Rows from block 5, named by matrix and row number. Rows with one number belong to one channel. Each number is 128 + 32 x the weight over the matrix's rms, rounded and kept within 0 to 255. All counts start at 0.
# convs0: first 3x3 conv (model.blocks.5.convs.0.weight, 80x80x3x3), inputs 72-79, a 3x3 kernel for each
# convs1: second 3x3 conv (model.blocks.5.convs.1.weight, 80x80x3x3, transposed), outputs 72-79, a 3x3 kernel for each
convs0.7 [ 78 128 118 126 136  87 128 126  78  94  99 117 132 120 160 103 132 120 164 110 150 132  95 163 145 128 149 105 106  70 148 176 106  93 172 129 135 169 143 126 131 126 155 140 127 143  82  96 153  86 134 144 132 178 144 132 109 130  79  85 124  94  93  88 104  90 120 118  94 127 138 134]
convs0.8 [111  90 134 100  49 104  88  77 142 125 129 129 123 140 143 125 135 126 116 144 107  75 131 126  79 121  99 163 116 132 175 122 123 137 109 127 127 105 117 121 127  92 131 134 112 118 124 121 153  66  78 132  96 168 141 131 115 180 175 147 145 123 125 135 126 190 166 144 143 154 148 171]
convs0.9 [144 133 135 129 106  96 118 113  84 182 140 115 176 204 172 137 121 107 110 112  92 150 196 119 138 198 110 151 120 118 132 120 102 150 140 110 118 138 104 119 118 102 108  84 103 134  81 131 145 174 155 106 133 131 129 127 127 156 171 155 141 161 134 145 111 107 114 101  97 103  85  90]
convs0.10 [134  92 124 114 136 158 127 172 169 106 108 147 135 127 163 130 141 132 183 128  72 197 161 114 158 116  99 126 133 142 149 133 138 138 128 108 104 132  89 160 141 111 158 113 139  49  72 141  53 101 190 141 139 129  99  97 112 117 101  98 133 131 114 104 113 119  74  74 142  77  99 104]
convs0.11 [ 94 111 117 107 134 130 124 140 120 109 158  97 151 191 117 126 125 102 149 125 109 108 149 156 137 133 148 115 128 119 125 157 129  86 137 123 113 130 144 122 138 113 133 147 113 101  91 111  84 108 158 118 173 166 109 151 158  95 153 165 106 133 164  96 119  92 111 127 108 164 163 131]
convs0.12 [ 74 147  72  83 160  75 121 166 127 106 144  94  81 101 125  44  42 102 136 168 179 138 121 154 163 120 137  94  97 106  86  73  92  98 102 115 135 107 116 125 121 100 120 135 120 146 142 159 104  76 124 139 129 169 126 143 148 139 128 143 150 132 145 166 127 123 162  99 111 118  99 145]
convs0.13 [ 78 130 136  58 121 158  73 107 130 122 113 131 174 204 197 134  49 103 155  78 115 171 153 158 167 158 138 134 167 151 110 134 128 136 131 150  89 103 110  98 127 113  89 120 110 103 104  97 134 181 163 115  91 102 122 114 119 137 137 144 128 111 119 113 104 125 137 132 107 146 120 112]
convs0.14 [125 106 136  98  70 105  85  98 127 148 152 147 145  64  78 120 168 186 137 164 138 143 163 181 101 145 190 144 164 147 131 136 121 137 123 108 127 110  89 151 195 125 150 176 141 100 108 114 110 118 113 139 142 166 102 139 113 140 202 150 118 146 110 138 123 125 154 124 119  98 109 119]
convs0.15 [116 106 137 104 123 147 111  84  97 157 122 135  91  96 122 117 135 140  44  75  71 108 127  99 133 112  72 142 122 108 160 155 150 164 151 136 107 111 118 118 154 105 144 174 141 138  60 106 190 140 171 100  88  64 144 126 122 127 127 118  98  76  68 124  99 130 132 100 128 140 121 149]
convs0.16 [128 153 116 139 153 115 170 156 123 112  99 117  20  30 137 109 128 149 136 128 157  28  64 103  41  63  40 111 105 107 180 153 144 109 100  91 105 135 113 145 136 104 124 117 138 134 135 156  70  40 163 134 122 187 179 182 165 150 157 156 135 137 148  84  88 128 141 120 117 137 139 145]
convs0.17 [144 156 135 126 165 152  83 120 111 138 112 107  89  69  56 139 145 147 115  73 143 117 103 177 132 132 148 161 153 145 144 138 122 134 126 132 176 162 129 170 150 111  98 111  89 113  96 123 108  35  53 144  97 108 132 135 127 120 129 148 135 143 147 110 148 164  57  80 116 130 130 122]
convs0.18 [130  82  91 149 106 137 144 143 158 122  90  55   0   0  22  61 105 145 181 117 108 127  81 125 123 140 208 100 100 123 111  97 115 113 124 126 124 126 110 159 138 125 160 130 108 142 124 122  91  49  75 156  79 111 166 150 140 153 163 164 114 135 159 123 147 120 139 142 132  80  90  82]
convs0.19 [169 166 127 131 133 101 128 116 124  84  91 115 154 140 103  99  82  98  91 115 134 102 139 123 123 132 130 138 162 150  68 143 114  69 115  62 125 129 126  86 121 115 127 155 129 104  98 151 191 152 106 118  83  75 109 143  84 125 151 107 137 186 159  98  59  74  96  77  88  83 125 109]
convs0.20 [ 63  61 135  55  87 176 101 130 134 110 157 112 126 127 115 124 131 163 118 129 135 140 148 123 148 158 147 149 159 124  89  76  79 136 142 141 126 125 131 131 143 142 134 133 127 136 100 136 154 153 146 139 109 120 117  87 117 138 103 121 141 116 120 109 122 125 109  91 104 111 106 125]
convs0.21 [120 107 121 152 116 146 146 121 137  88  21  73 150 111 124 145 154 158 161  82 102 131  84 125 143  97 102 112 100 103 138 118 130 136 116 124 123 161 166 128 140 136  89 115 117 111  64  95  85  67  95 121  98 107 137 151 152 135 145 155 120 119 127 107 129 144 107 100 135 119 107 117]
convs0.22 [168 168 136 108 139 108  95 136 104 150 102 152  93  43 150 180 133 145 140  77 148 111  87 125 131 131 152 139 140 173 151 126 131 149 144 143 162 147 128 134 107 101 127 146 139 143 138 162  99  29 121 103 127 133 115 124 118 131 138 135 138 143 155 137 153 142 135 120 143 160 143 154]
convs0.23 [162 122 127 171 138 166 149 114 151 163  73 112 156  92 128 108  61 196 155 108 107  84  59 143  73  70 127 123 137  96 132 125 112 141 110  69 158 167 144 175 193 121 167 193 124 100  96 161 115 104 120 175 124 149 121 101 123 105  89 104  99 119 101 105  94 110 136 119  99 155 149 123]
convs0.24 [137 120 124 112 109 105 124 122 128 135 111 150  83  26  76  95  71  76  96 129  84  73 127 111 121 143 151 115 141 121 154 148 135 146 121 138  92  92 106 103  96  98 124 108 124 115 121 114  71  78 109 126  95 119 108  90 106 130 126 126 140 144 160 105 124 134 113 107  93 147 133 120]
convs0.25 [197 164 124 193 168 109 116 117 110 152 107 138 133 119 155 136 104 150  81 106  97 114 125  99 133 132 141 152 137 128 138 139 123 113 126 104 110 116 100 134 146 110 109 120 110 179 165 134 131 104  83 145 119  96 141 141 110 170 163 120 137 137 114 142  91 107 128  85 109  98  57  80]
convs0.26 [144 115 132 151 110 118 124  95 144 127 170 169 107 129  97 173 126  91 122 105  66 142 115  80 116  94 107 105  66  78 135  97  69 145 172 120 120 146 143 152 175 161 135 155 166 101 156  91  97 143 133 117  82 106 149 138 145 168 143 114 134 119  96 135 130 158 149 119 110 132  96  72]
convs0.27 [145 118 128 153 112 120 124  86 107 139 122 139 154 202 180 137 159 144  78 110  85  97 102  78 104 160 135 113 134 167  90 126 199  65  83 168 146  67  45 162 114 111 163 124 121 107 114 135 169 169 146 145 139  83 192 143 116 184 135 134 136 143 153 147 129 177 144 128 203  94 124 171]
convs0.28 [138 110 143 128 121 162 129 136 155 146 131 124 109 104 118 123 159 160 182 121 125 130  94 123 118  99 118 105 112 135 157 147 129 148 141 113  93 154 131 108 147 120 129 137  99 136 112 100 164 118 124 133 161 130 119 143 147  88 116 118 114 156 143 112 130 101 102 109 125 133 140 161]
convs0.29 [142 126 132 162 133 156 150 129 139 180 168 152 122  76  77 157 212 166 113  84 114 149 151 193 121 145 189 114 129 142 102 132 156  63  91 128 102 113 103 102 118 105 101 114 107 165 170 133 134 100 107 143 130 129  77 119 119  75 123 134 104 125 125 133 147 120 146 160 154  78  98 116]
convs0.30 [135 125 143 125 113 145 111  89 115 101 108 170  64  63 165 115  73 139  72  67  67 104  77  83 125 117 121  88 132 135  87 126 149 112 148 140 129 144 114 156 145 131 171 150 125 142 117 127 119 177 201 129 132 159  74 122 125 122 136 135 113 128 143  60 108 143  78  75 179 114  66 142]
convs0.31 [ 94  76  94 110 109 150 115 120 155 182 159 173 147  94 128 118  81 100 159 141 133 171 169 170 162 167 182 112 135 128 138 142 117 119 124 103 123 126 112 138 121 107 178 136 108 144 141 149 136  98 137 105  68 130 128 146 126 123 164 125 126 156 133 124 125 142 132 141 133 148 157 150]
convs0.32 [100 101 138 128 108 129 131 121 138 151 143 123  85  86 163  94 108 153 129 107 146 140 102 179 105  98 132 125  90 109 157 115 114 124 125 102 126  78  81 167 117  92 123 105  91 110 132 115 110  82  96 139 167 137 124 109 147 155 142 162 122 145 133 115 133  98 135 123  85 108 108 110]
convs0.33 [118 120 161 104 126 176 123 135 189 119 135 107 149 137 143 111 104 106 133 106 101 126  96 120 146 131 162  95 119 133 148 122 107 130 127 114  91  90 124 132 113 144 146 130  94 119 123 125 125 168 177 133 143 139 115 107 134 142 114 139 116  89 117 173 194 112 139 160  97 165 171 105]
convs0.34 [113 146 147 134 114 137 144 119 130  99  53  81  85   3  94 104 114  84 140 137 123 113  91 110 155 125 116 105 126 141 110 110 127  88  75  55 152 141 108 129 129 116 138 159 111  61 113  61 102 101  89  82 145  69 156 153 133 112 122 122 103  94 117 195 214 173  90  97 120 168 147 160]
convs0.35 [ 82 143 149 141 166 144 125 162 133 163 131 117  93  90 134  84 103 107 138 157 143 144  85  79 158 151  85 121 110 126 127 112 137 161 159 143 107 100 110 136 131 132 132 156 161 166 145 107  88 108 135  47  85  87 132 130 110 167 129 117 163 117 105 168 131 147 118  92 108 109 110 132]
convs0.36 [147 122 102 166 157 138 125 139 108  89  71  96 113 129  90  98 131 120 163 141 146 183 164 170 133 135 163 141 149 118 144 156 117 133 148 125  86 129 126 130 139 132 137 116 118 109  89 146 143 125 131  87  97  99 132 153 119 122 133 106 139 138 120 106 108 141 147 144 164 161 183 141]
convs0.37 [151 125 157 154  84 131 114  35 118 123  96 137 147  93 113 122  90  75 169 169 111 130 124 123 124 144 178 112 127 126 130 121 116 145 122 107 134 127 128 141 140 124 116 135 127 148 137 153 159  50 113 151  86 132 140 136 121 158 106  98 148 119 112 142 125 114 171 118 107 149  99 136]
convs0.38 [109 117 103 100 121 145  87  84 108  89 102 130 123  71 134  90  94 115 141 114  95 102 104  91 111 148 145 150 126 150 153 121 130 152 141 135 166 171 139 143 155 107  83 108  88  92  82  94 142  37 121 102  57  49 120 129 120 113 124 109 114 128 123 140 138 136 140 115 119 162 120 127]
convs0.39 [106 112 159  76 108 172 106 129 162 121 111 121 139 154 150 122 118 133 116 156 140 153 174 154 113 104  83 153 151 113 142 129 122 135 113 123 138 147 156 112 130 136 148 132 148 137  87 136 108  94 135  89 125 136  87  97  86 104  87  86  84  74  96 119  99 104 119  98 104 135 133 134]
convs0.40 [102 137 119 115 124 104 136 133 145 103  56 100 173 239 159 150 248 111  78 117 149 142 139 165 119  62  78 134 115 109 121  96  81 134 138 152 151 135 124 120 128 138 149 184 206 136  51 132 145 123 118 204 255 153 114  65  76 156 145 144  94  82 119 114  78 121 158 110 131 132  81 108]
convs0.41 [125 127  66 109 145 119 103 162 131 175 157 132  95  71 106 148 181 155 114 188 179 117 158 145 106 165 164 154 143 118 142 132 104 111 112 113 161 170 175 160 166 151 134 135 117 143 126 156 132  85 116 133 109 132 109 145 132 117 144 131  98 118 114  91 111 127 105 121 112 164 147 154]
convs0.42 [ 95 155 139 107  84 123 131 120 156 112  85 112 137  89 111 133 100 107 112 133 146 119 104 128  92  97 167 135  76  81 135 104  95 110 114  99 110 100 144 104 129 149 120 122 145 113  90 181 152 125 180 128 132 186 133 110 150 172 156 193 134 115 132 203 168 227 140  30 117 124 108 178]
convs0.43 [138 108 114 137 107 136 141 135 153  92  70 130 130 127 128 133  90 130 169 162 177 147 116 122 134 107 107 134 120 145 144 120 132 104 105 122 129 147 144 151 143 133 170 176 156 106  81  86 113  99  95 138 166 136 154 203 139 135 168 101 104 156  84 135 160 163 108  91  98 151 126 108]
convs0.44 [ 92 120 164 100 109 124 132 100  69 134 134  89 158 121 170 114   0  56 127  95 118 148  76 103 131 134 134 124 159 114 130 118 104 131 111 114 121 101  96 134 149  92 116 170 144 177 198  62 138 146 108 181 130  99  99 124 105 108 109  80 125 124  80 166 150 160 184 151 150 178 155 153]
convs0.45 [ 93 133  95  81 103  48 113 135  99 111 123  95  75 105 150 133 172 108 171 172 122 173 139 136 129 122 184 118 106 117 115  96  99 113 102  97 183 129  82 166 131 110 141 131 147 170 157 164 145 151 166 161 145 143 129 130 100 143 164 105 119 129 123 134 103 144 126  98 118 138 116 129]
convs0.46 [ 99  71  74 119 123 123 131 141 119  40   6   0  99 111  62  55  84  95 129  90 122 125 121 145  97 111 108  98 100 125  99  83 122 125 100 124 100 109 145 120 126 138 161 154 147 122  92 119 130 115 100 107 105 150  87 100  88 128 154 126 155 167 139 166 164 154 153 164 157 140 139 139]
convs0.47 [160 137  93 131 100  71 104  93  88 138 113 131 113 109 144  99 134 148 191 101 105 117 132 143 102 155 115 160 134 162 130 111 147 133 106 131  92  97 128 100 132 124 101 116 138 132 152 127 146 103  94 193 134 155 106  77 105 134 100 151 116 100 166  64  97 138 110 136 141 168 169 143]
convs0.48 [ 58 100  97  78 114 105  69  83  75 140 115 132  75  40  81 129  58  62 141 138 127 159 108 134 175 126 166 125 119 107 120 106 115 109  88  90 161 157 153 162 147 126 166 158 135 175 157 136 134 116 134 108 105 132 142 152 146 134 145 125 132 148 141 124  79 104 110  87 130  94  97 123]
convs0.49 [128 115 130 143 133 129 135 157 130 116  87 126 145 138 153 152 152 113  68  32  67  94  32  64  73  40  56  81 105 115 161 143 114 126  89  83 169 175 177 143 143 147 153 126 138  87 115  90 144 153 139  62  77  97 109 152  94 146 178  97 133 142  94 104 107  78 118 115 117 124 118 125]
convs0.50 [ 69 105 123  98  87  73 113  91  91 130 115 105 135  86 103 135 125 136 118 181 140 133 145 139 112 121 143 125  98 124 125 123 114 147 146 113 129 111 141 137 129 148 123 123 130 113 173 141 122 125 123 124 112  99 122 137 162 127 173 185 129 158 178 102  59  76  77  51  76 104 103 126]
convs0.51 [105  69 118 160 109 153 137  98 104 145 103  75 158   0   0 122   0   1 157 120 136 167 124 148 187 165 185 108  69  76 119  85  94  96 120 117 131 148 150 113 160 147 132 148 140 133 127 154 128  43  64 138  51 102 119 149 140 119 146 118  93 122 121 117 124 104 130 129 108 154  81 101]
convs0.52 [128 119 110 156 138 103 144 122 108 103 117 118 144 131 106 114 114 125 159 122  90 135  83 119 107 116 167 107 121 127 148 160 132 112 142 114 148 103  93 167 123 128 143 121 114  51  72 152  95  65  80 151 100 110 139 152 102 107 153 117  96 143 112 120 146 167 149 131 136 120 136 168]
convs0.53 [166 127 121 155 118 103 137 124 114  80 146 111  46  64 115 154 144 107 163  86  92 100  75  99 139 121  86  74 107 140 104 136 159 109 159 163 134  81  88 142 113 114 121  91 106 116 157 135  91 116 176 129 130 138 126 106 119 136 130 134 125 120 132  77 123 178  90  85 136 105 150 194]
convs1.7 [174 125 114 237 134 132 148 114 137 146 178 113 110 105 101  57  49 104  69 100 110  78 147 131 139 124 137 166 134 153 166 147 179 166 164 174 119 121 124 127 168 163 163 117 109 112 135 131 103 136 103 143 193 115 116 128 134 185 131 105 169  76 135 112 109 145 154 121 120 143 125 144]
convs1.8 [142 147  89 118 100  70 126 140 133 132 132 151 156 132 135 116 138 125 125 157 106  48 184 185 105 149 157 131 143  99 136 172  55 115 122  63 129 156 117 151 187 141 108 132 122 102 160 156 122 118 166 166 132 134 202 146  74 159  83  63 155 138 115 114 129  82 133 174 111 134 179 121]
convs1.9 [ 92 115  95 117 151 144 111 133  87 134 157 138  80  80  94 116 126 117 139  51 107 156 105 125 149 167 150 104 131 113 153 147  94 140 140  63 188 153 203 128 100 159 146 176 164 144 148  97 110 109 134 151 138 149 127 125 124  54  48  81 101 125 123 144 168 174 155 145 178 120 126 107]
convs1.10 [160 123 138 133 149 197 155 172 203 125 113 145 139 109 105 164 122 109 209 146 122 182  65  82 140 122 108 122 141 118 109 131 123  78 133  98 133 105 137 149 124 135 145 152 132 111 177 147  61 202 248  77 160 182 148 152 215 167 162 161 132 174 142 184 106 142 150 145 171 144 158 143]
convs1.11 [137 158 142 131 170 117  94 133 144 167 183 115 177 124 146 132 109 130 111 131 147 135 160 154 111 118 104 113 146 146  71 165 146  81 153 130 168  96  67 141 127 113  83 157 125  86 107 156 117 137  96 111 106 126  65 107 133 124 131  67 163 140 137  90  84  84 144 174 156 132 140 160]
convs1.12 [124 119 143 146  74 157 157  89 135 121  67  95 144 146 158 142 170 209 140 140 134 117 151 142 130 130 139 117 148 143 160 170 147 155 116 113 140 127 137 137 178 179 160 147 168 122 148 128 152 150 156 126 140 137 173 118 134 179 115 128 107 121 165 147 149 152 138 112 160 147 115 120]
convs1.13 [131 169 178 101 148 135 110 157 126  85  89 109  97 103 130 113 131 138 159  98 130 160 117 133 159 130 147 169 118 119 144 105  81 148 154 142 132 116 142 130  85 125 128 119 129 121  92 161  88 115 131 147 125 103 124 124 126 104 111 143  77 152 123 110 126 120 142 237 121 123 154 106]
convs1.14 [118 125 113 160 156 121 141 104 122 125 115 127 115 124  99 113 140 130 120 126 118 150 126 141 151 136 116  82 116 119 116 181 139 133 185 158  94 106  85 109 121  82 134 118 123  94  60 100 188 149 155  79  98 131 144 174 157  67 106 132  72 135 149  71  62  95  76  51  77  70  65  83]
convs1.15 [148 124  91 122 165 127 117 137 147 111  63 129 134 151 105 154 166 133  77  76 114 149 207 217 171 255 159  86  87 100 117 113 129 118 110 127 122 105 174 116 163 181 135 120 161 204 216 126 175  88 144 153 122 126 135 139 161 139 203 124 160 125  79 156 100  95 191 194 208 139 142 127]
convs1.16 [140 117 106 125  92 102 167 138 158 122 180 147 145 177 165 106 164 208 191 145 130 176  96 135 117  78 123 175 142 156 142  79  91 163 132 119  88  92  97 100 148 165 105 152 131 133 152 176 107 101 170 166 102 147 107  49 115 153 106 137 100  65  69 111 129 140 122 106 132 182 165 147]
convs1.17 [171 169 148 145  84 143 153 169 125 165 199 174 116 126 108 148 149 129  95  81 114  98 128 129 117 120 120  87 129 116  95 115 140 122 130 126  58  70 121  94 146 135 124  97 103 145 126 101 180 152 157 137 136 135 131 177 160 108 102 114 101  82 165 122 151 130 155 146 174 127 139 171]
convs1.18 [ 66  88 113 118 161  92 115 162 133 185 145 180 186 174 164 151 145 176  83  56  64 115  76  95 152 125 127 147 103  88 116  77  52 125 143 127 137 160 147 150 114 169  79 105  98 126  98  78  68  72  99  89  97 136  59 167 118 102 146  64 138 107 102 117 108 187 182 229 224 140 142 136]
convs1.19 [111 138 119  95 110 130 124 130 106 161 146 116 140  91 144 157 143 200 106 157  68  68 134 125 134 109 122 125 179 120 152 148  75 135 119  84 153 151  96 191 118  42 167 189  92 155 154 156 125 169 115  95  85  92  90 146 102  47  94  37  47 106  78 122 195 163 175 196 123 161 177 131]
convs1.20 [ 96 140 123 123 131 148  93 145 101 100  62 101 147 129 116 128 158 119 148 108 156  94  44 135 132 113 133  93 138 133  76 114 101  90  52  70 120 205 164 116 165 139 123 152 147 119 125 122  72 122 116 116 159 149 139 154 142 150 133 125 107 173 107 141 164 116 154 149 143 139 186 165]
convs1.21 [ 95 101 128 137 126 125 120 122  86 131 139 110 155 160 135 152 150 133 162 134 147 189 137  83 169 107 110  99 139 127  98 151  95 137 191 165 111 161 137  86 155 134 114 157 134 139 163 183 114  66 111 101  53 118 139 127 136 154 179 173 122 108 139 152 173 177 107 129 136 125 124 147]
convs1.22 [120 146 172 167  95 120 155  86 135 131 151 138  93  79  71 115 132  93 176 176 179 134 145 157 129 224 159 120 148 119 141 143 144 129 112 136 117 148 120 119 103  63 149 157 121 120  93  73 129 237 193 124  97 109 128  87 107 118 106 146 101 144 172 130 133  99 144 150 123 119 114 135]
convs1.23 [138 136 128 128 102  77 147 105  86 155  86 151 115 142 148 128 191 127 168 149  95 182 127 106 182 113 106 150 130  98 190 114 121 152 116 119 107 120 128  91  93  88  95 109  76 153 138  83 109 194 128  85 173 173 173 134 188 173  83 159 149 141 146 124  96 141 171 148 143 173 135 152]
convs1.24 [179 189 162 148 124 136 167 166 131 125 120 155 148 161 195 160 149 175 139 120 133 121 104 134 155 140 122 118 114 118 121  88 101 114 128 110 149 154 136 167 183 141 166 193 165 101 134 115 101 138 146 133 119 135 138 167 126 142 156 108 156 167 163 127 110 113 128 120 114  98 126 143]
convs1.25 [124 129 153 141 128 139 111 128  96 128 169 118  69  97  72 116  93 113 101  92  99 140 146 142 134 148 114 133 145 139 141 123 103 133 132 114 112  95 111 127 101 134 115  98  89 162  99 129 130 102 120 130 127 132  89 116 127 151 156 144 168 154 130  85 166 151 131 166 129 135 126 136]
convs1.26 [157 163 197 120 132 134 167 144 165 122 116 125 134 152 147 111 106 107 143 166 137 132 111 125 163 137 106 136  97 108 159 105  95 170 162 159 108 119  95  79 105 131 125  85 168  75  79 117 131 124  91 135 145  78 129 157 160 135 161 161 209 174 127 132 140 160 154 161 103 134 143 136]
convs1.27 [154 130 136 138 124  85 150 151 104 102  54 129  73  51 104  82 148  77 169 129  91 170 122 107 158 135 142 146 151 197  75  93 131 144 136 149 115 148 121 128 147  75 187 171  97  99 137 125 123 142  75 157 154  86 129 147 114 147 148 118 130 143 113 150 146 141  78 106 127  90  85 125]
convs1.28 [102 136 165 127 132 145 124 118 146  82  97 163 131 157 187 147  98  94 181 146 114 136 114  89 135  94  88 126  93  91 130  77 132 128 148 172 108  58 134 139 117 163 129 112 145 137 129 112  72 100  98 128 160  72 100 126 149 151 166 140 135 128 129 168 115 146 141 109 163 164 131 151]
convs1.29 [112 160  92 117 137 111  95  88  91 126  81 120 169 180 115 105 130  98 116 100 153  71  86 139 155 155 150  91 140 114  92 151 157 103 157 151 158 148 124  93 120  92 129 134 132 111 130 113  94 127 139 115 109 117 135 119 180 140 100 125 156 118 181 111  75  94 113  82 119 158 125 138]
convs1.30 [113 103 168 104 104 127 103 154 118 193 209 142 118 177 130 124 114 108 109  66 118 180 117 139 205 154 192 142 119 131 125  91 128 121  92 119 122 107 102 125 113 136 164  72 120  84  60 118  73  97 101 117 119 142 109 118 141  89 130 174  97 122 164 121  67 161 148 158 146 119 141 117]
convs1.31 [128 100 168 123 127 144 126 140 141  81  94 115 157 145 118 168 152 138 137 133 124  82 102 119 124 131 123 152 134 125 128  82  94 129  66  87 120 121 136  95  73  96 135  84 104 141 143 141 110 124 103  86 115 147 150 125 168 126 158 133 158 160 134 124  79 129 150 101 168 162 151 220]
convs1.32 [113 103 161 159 139 174 146  73 137 111 209 139  99 154 133 166 105 113 150 156 116 147  85  85 129  60  97 142 111 128 148 133 184 145 147 169 134 111 134 139 142 137 185 177 140  82  78  93 144 143 123  63 187 123  72  77 114 115 101  80  90 142 108 161 149 103 141  89  96 113  78 132]
convs1.33 [178 108 130 155 110  80 119 122 131  95 174 147 108 121 132 116 141 175 139 122 115 203 100  63 177 113 106 141 132 142 116 134 117 137 143 161  94  78 117  78 120 140 135 149 132 160 134 124 116  81 127 148 117 119  62 145 156  82 137 184 124 147 157 156  75  93 128 105 172 127 129 151]
convs1.34 [164 142 176 135 100 153 140 100 145 156 142 122 131 142 135 122 128 119 114  81 116 148 155 117 177 213 166 111 131 134 139 101 152 103  59 109 113 154 100 136 136  85 137 149 137 100  69  94 149  76 162 120 106 121 108 145 182 125 163 154 129 149 125 126  98 119  58  25 104 161 154 117]
convs1.35 [143 111 146 139 104 130 111 108 185 123  11 104 128  61 110 137  96 112 173 158 165 180 153 132 102 121 128 106  95 129 117 116 153  93 121 155 113  97 147 119 107 126 131 112 134 141 194 147 135 165 164 109 138 109 171 100  96 186 108  93 141 142 138 148 137 124 169 186 177 110 109 122]
convs1.36 [109  98 121 111  91  81 122 120 147 172 222 160 136 140 126  78  62 126 140 143 123 126  88  72 161  73 120 130 113  96 141  99 119 143 135 150 118 137 169 150 125 141 161 146 160 117 101 114 164 196 108 134 177 123 152 110 144 138  99 132 120  85 136 131 123 101 117  81 106 115 116 149]
convs1.37 [125 160  95 178 161 107 122 184  90 174 202 127 155 210 126 135 212 145  76  97 102 127 115 108 134 158 122 142 139 125 144 119 152 104 106 132 138 136 107 113  89 115 167 100 152 111 143 131 175 203 121 125  75  81  97  94 120 127 134 164 133 128 103 159 155 147 148 118 102 107 102  92]
convs1.38 [171 169 138 191 189 147 113 133 155 137 155 128 143 188 171 122 158 160 142 102 169 127 113 118 159 152 137 142 103 120 133 111 143 101 132 129 137 162 121  91 101 146 124 102 143 107  61  83 131 111  73 131  74 120 114 127 162 102  88 172 161 136 195 109 129 107 159 136 123 122  75  87]
convs1.39 [119 123 101 119  90  62 111  93 131 138 153 151 120 143 155 153 120 165 165 146 168 151   0  25 188  33 118 137 152 155 107 120 149 127 124 149  98 130 127 123 127 157  99 125 150 141  82 149  71  44  85 141 138 148 152 122 100 138 165 115 150 124  99 123 158 123 112 122 117 156 173 123]
convs1.40 [130 153 159  79  93  46 107 135 116 137 106 119 102  36  91 134 164 190 137 118 139 125 129 133 124 132 126 163 140 132 153 115  84 119 117  97 138 120 159 171 128 109 143 174 130 132 161 131 112 147  98 169 142 175 131 123 131 165 172 168 174 127 154 109 153 120 134 138 125 103 115 103]
convs1.41 [131  79  99 163 110 102 173 139 156 150 190 124 151 190 134 147 151 111  57  76  98  86 140 149  86  54 129 123 139 121 127 168 133 167 154 147 120 155 121 102 118 111 130  72 125 117 108  83 110 151 104 115 141 141 118 118 146 101 126 124 154 166 125 131 100 144 132 109 151 101  81 144]
convs1.42 [163 176 233 118 108 238 165 156 232  99 189 146 128 122 101 163 149 124 123 114 132  88 115 143 107 128 169 129 116 129 114 101 122 122 123 147  98 129 169 102 116 126 119 112 101 106 124 148  86  57 138  81 115 131  71  27  87 115 143 139 126 180 143 129  88 210 175 105 182 172  75 111]
convs1.43 [118  20 123 156  83 129 147 131 150 121 137 153 100 121 156 108 154 156 158 144 101 130 148 113  18  60  72 133 140  79 174 165  79 148 150 110 130 125 107  96 136 132 109 140 133 132 130  90 165 139 141 143  88 105 107  63  74 139 126 167  85  82 134 140 145 151 124 119 105  99 130 113]
convs1.44 [185 144 130 181 113 119 130 115 118  94  56 158 115 150 153 184 172 127 152 171 125 169 104 133 130 113 157 128 128 133 122 129 171 107 143 144 120 110 121  86 136 174 118 126 145 110  95  67 100 126  98 135 148 136 131 133 149 156 146 179 167 155  99 217  99 119 188  58 104  84  48 112]
convs1.45 [141 149 112  62  65 171 124 141 166 201 141 122 114 134 132 120 155 136 110 149  86 129 106  63 147 100  88 150 144 125 168 168 127 137 124 117 102 103 116 131  87 151 122  84 136 128 168 107 118 113 107  76  84 109 103 170 116  99 143 116 128 136  94 101  93 138 194 111  89 196 174 104]
convs1.46 [102 160  94  55  98  64 124 139  93 169 175 175 123  60 123  64  16 100 163 138 132 131 169 147 178 203 166 100 102 106 123 140 107 108  97  65 125 123 146 147 123 130 171 138 114 117 134 146 143 184 121 145 165 141 124 109  83 169 152 104 113 161 131  69  80  90 114 116 130 111  92  68]
convs1.47 [100 149 103 148 143  90 115 135  87 130 125 139 113 110 130 140 126 144 117  95 152 173 132 146 117  86  88 105 140 151  86 130 151 114 118 127 140 134 140 123 140 130 148 138 106 140 143 104 176 137  90 180 142  76 102 127 133 156 153 108 141 145 139 123 152 165 118 158 149 115 105 141]
convs1.48 [125 144  99 121 173 122 147 161 131 147 141 145 153 168 165 120 159 130 126 152 114 109 137 112 119 139 120 110 104 140 100 114 117 123 108 127 157 153 142 190 209 209 194 206 182 100 103 119 108 111 109 130 108 126 145 168 135 159 199 156 128 160 131 120  70 140 149  92 145 196 178 194]
convs1.49 [147 144 129 115 109 142 142 160 136 155 181 140 137 175 153 141 140 122 117 194 144 164 146 174  89 149 178 139 160 112 142 135  98 116 146 142 131  78 144 137 101 155 146 158 141 189 234 211 155  96  90 115  67 107  91 103  85 131 113 128 133 104 108 153 177 165 207 131 106 109  99 120]
convs1.50 [119 174 138 168 157 111 149 136 134 107 157 116 171 195 146 108  96 103 108 132 146 120  91 127 143 123 127 145 143 121 129  68 110 112  72 154 110 143 115 114 126  85 120 112 123 151 122 119 105 100 128  97 124 143 154 134 136 119  85 125 118 121 106 121 138 149 133 185 185 146 229 146]
convs1.51 [119 163 138 102 134 125 108  94 166  20   0  97   0   0 138 110 104 124  90 110 112 147 152 145 119 143 130 163 168 151 134 145 118 113 128 124  96 164 124  89  96 101 130  89 105 135 104 105 211 213 126 155 105 151 131  79 126 131  74 134 129 128 128 137 134 129 164 142 119 144 149 143]
convs1.52 [157 142 171 111 102  81 118 116 116 119 101 144 137 112 166 149 125 111 114 164 172 145  99 129 175  67 139 117 123 143 161 142 148 129 105 149 116 129 133 138 160  74 144 162  94 121 137 104  93 131  61  69 210 135 139 144 214 146 112 229 170 138 190 122 120 128 161  81   4 102  12  90]
convs1.53 [ 92  69 149  53  81 129 112 189 137 141 133  97 133 129 146 115 106 108  60  93 143  75 131 137 145 162 154 172 120  93 155  98 116 147 127 130 175 158 123 151 128  99 156 143 110 118  70 120 117  94 135 135 136 157 117 114  86 153 158  93 139 192 139 106 125 105 102 113  90  50  97  78]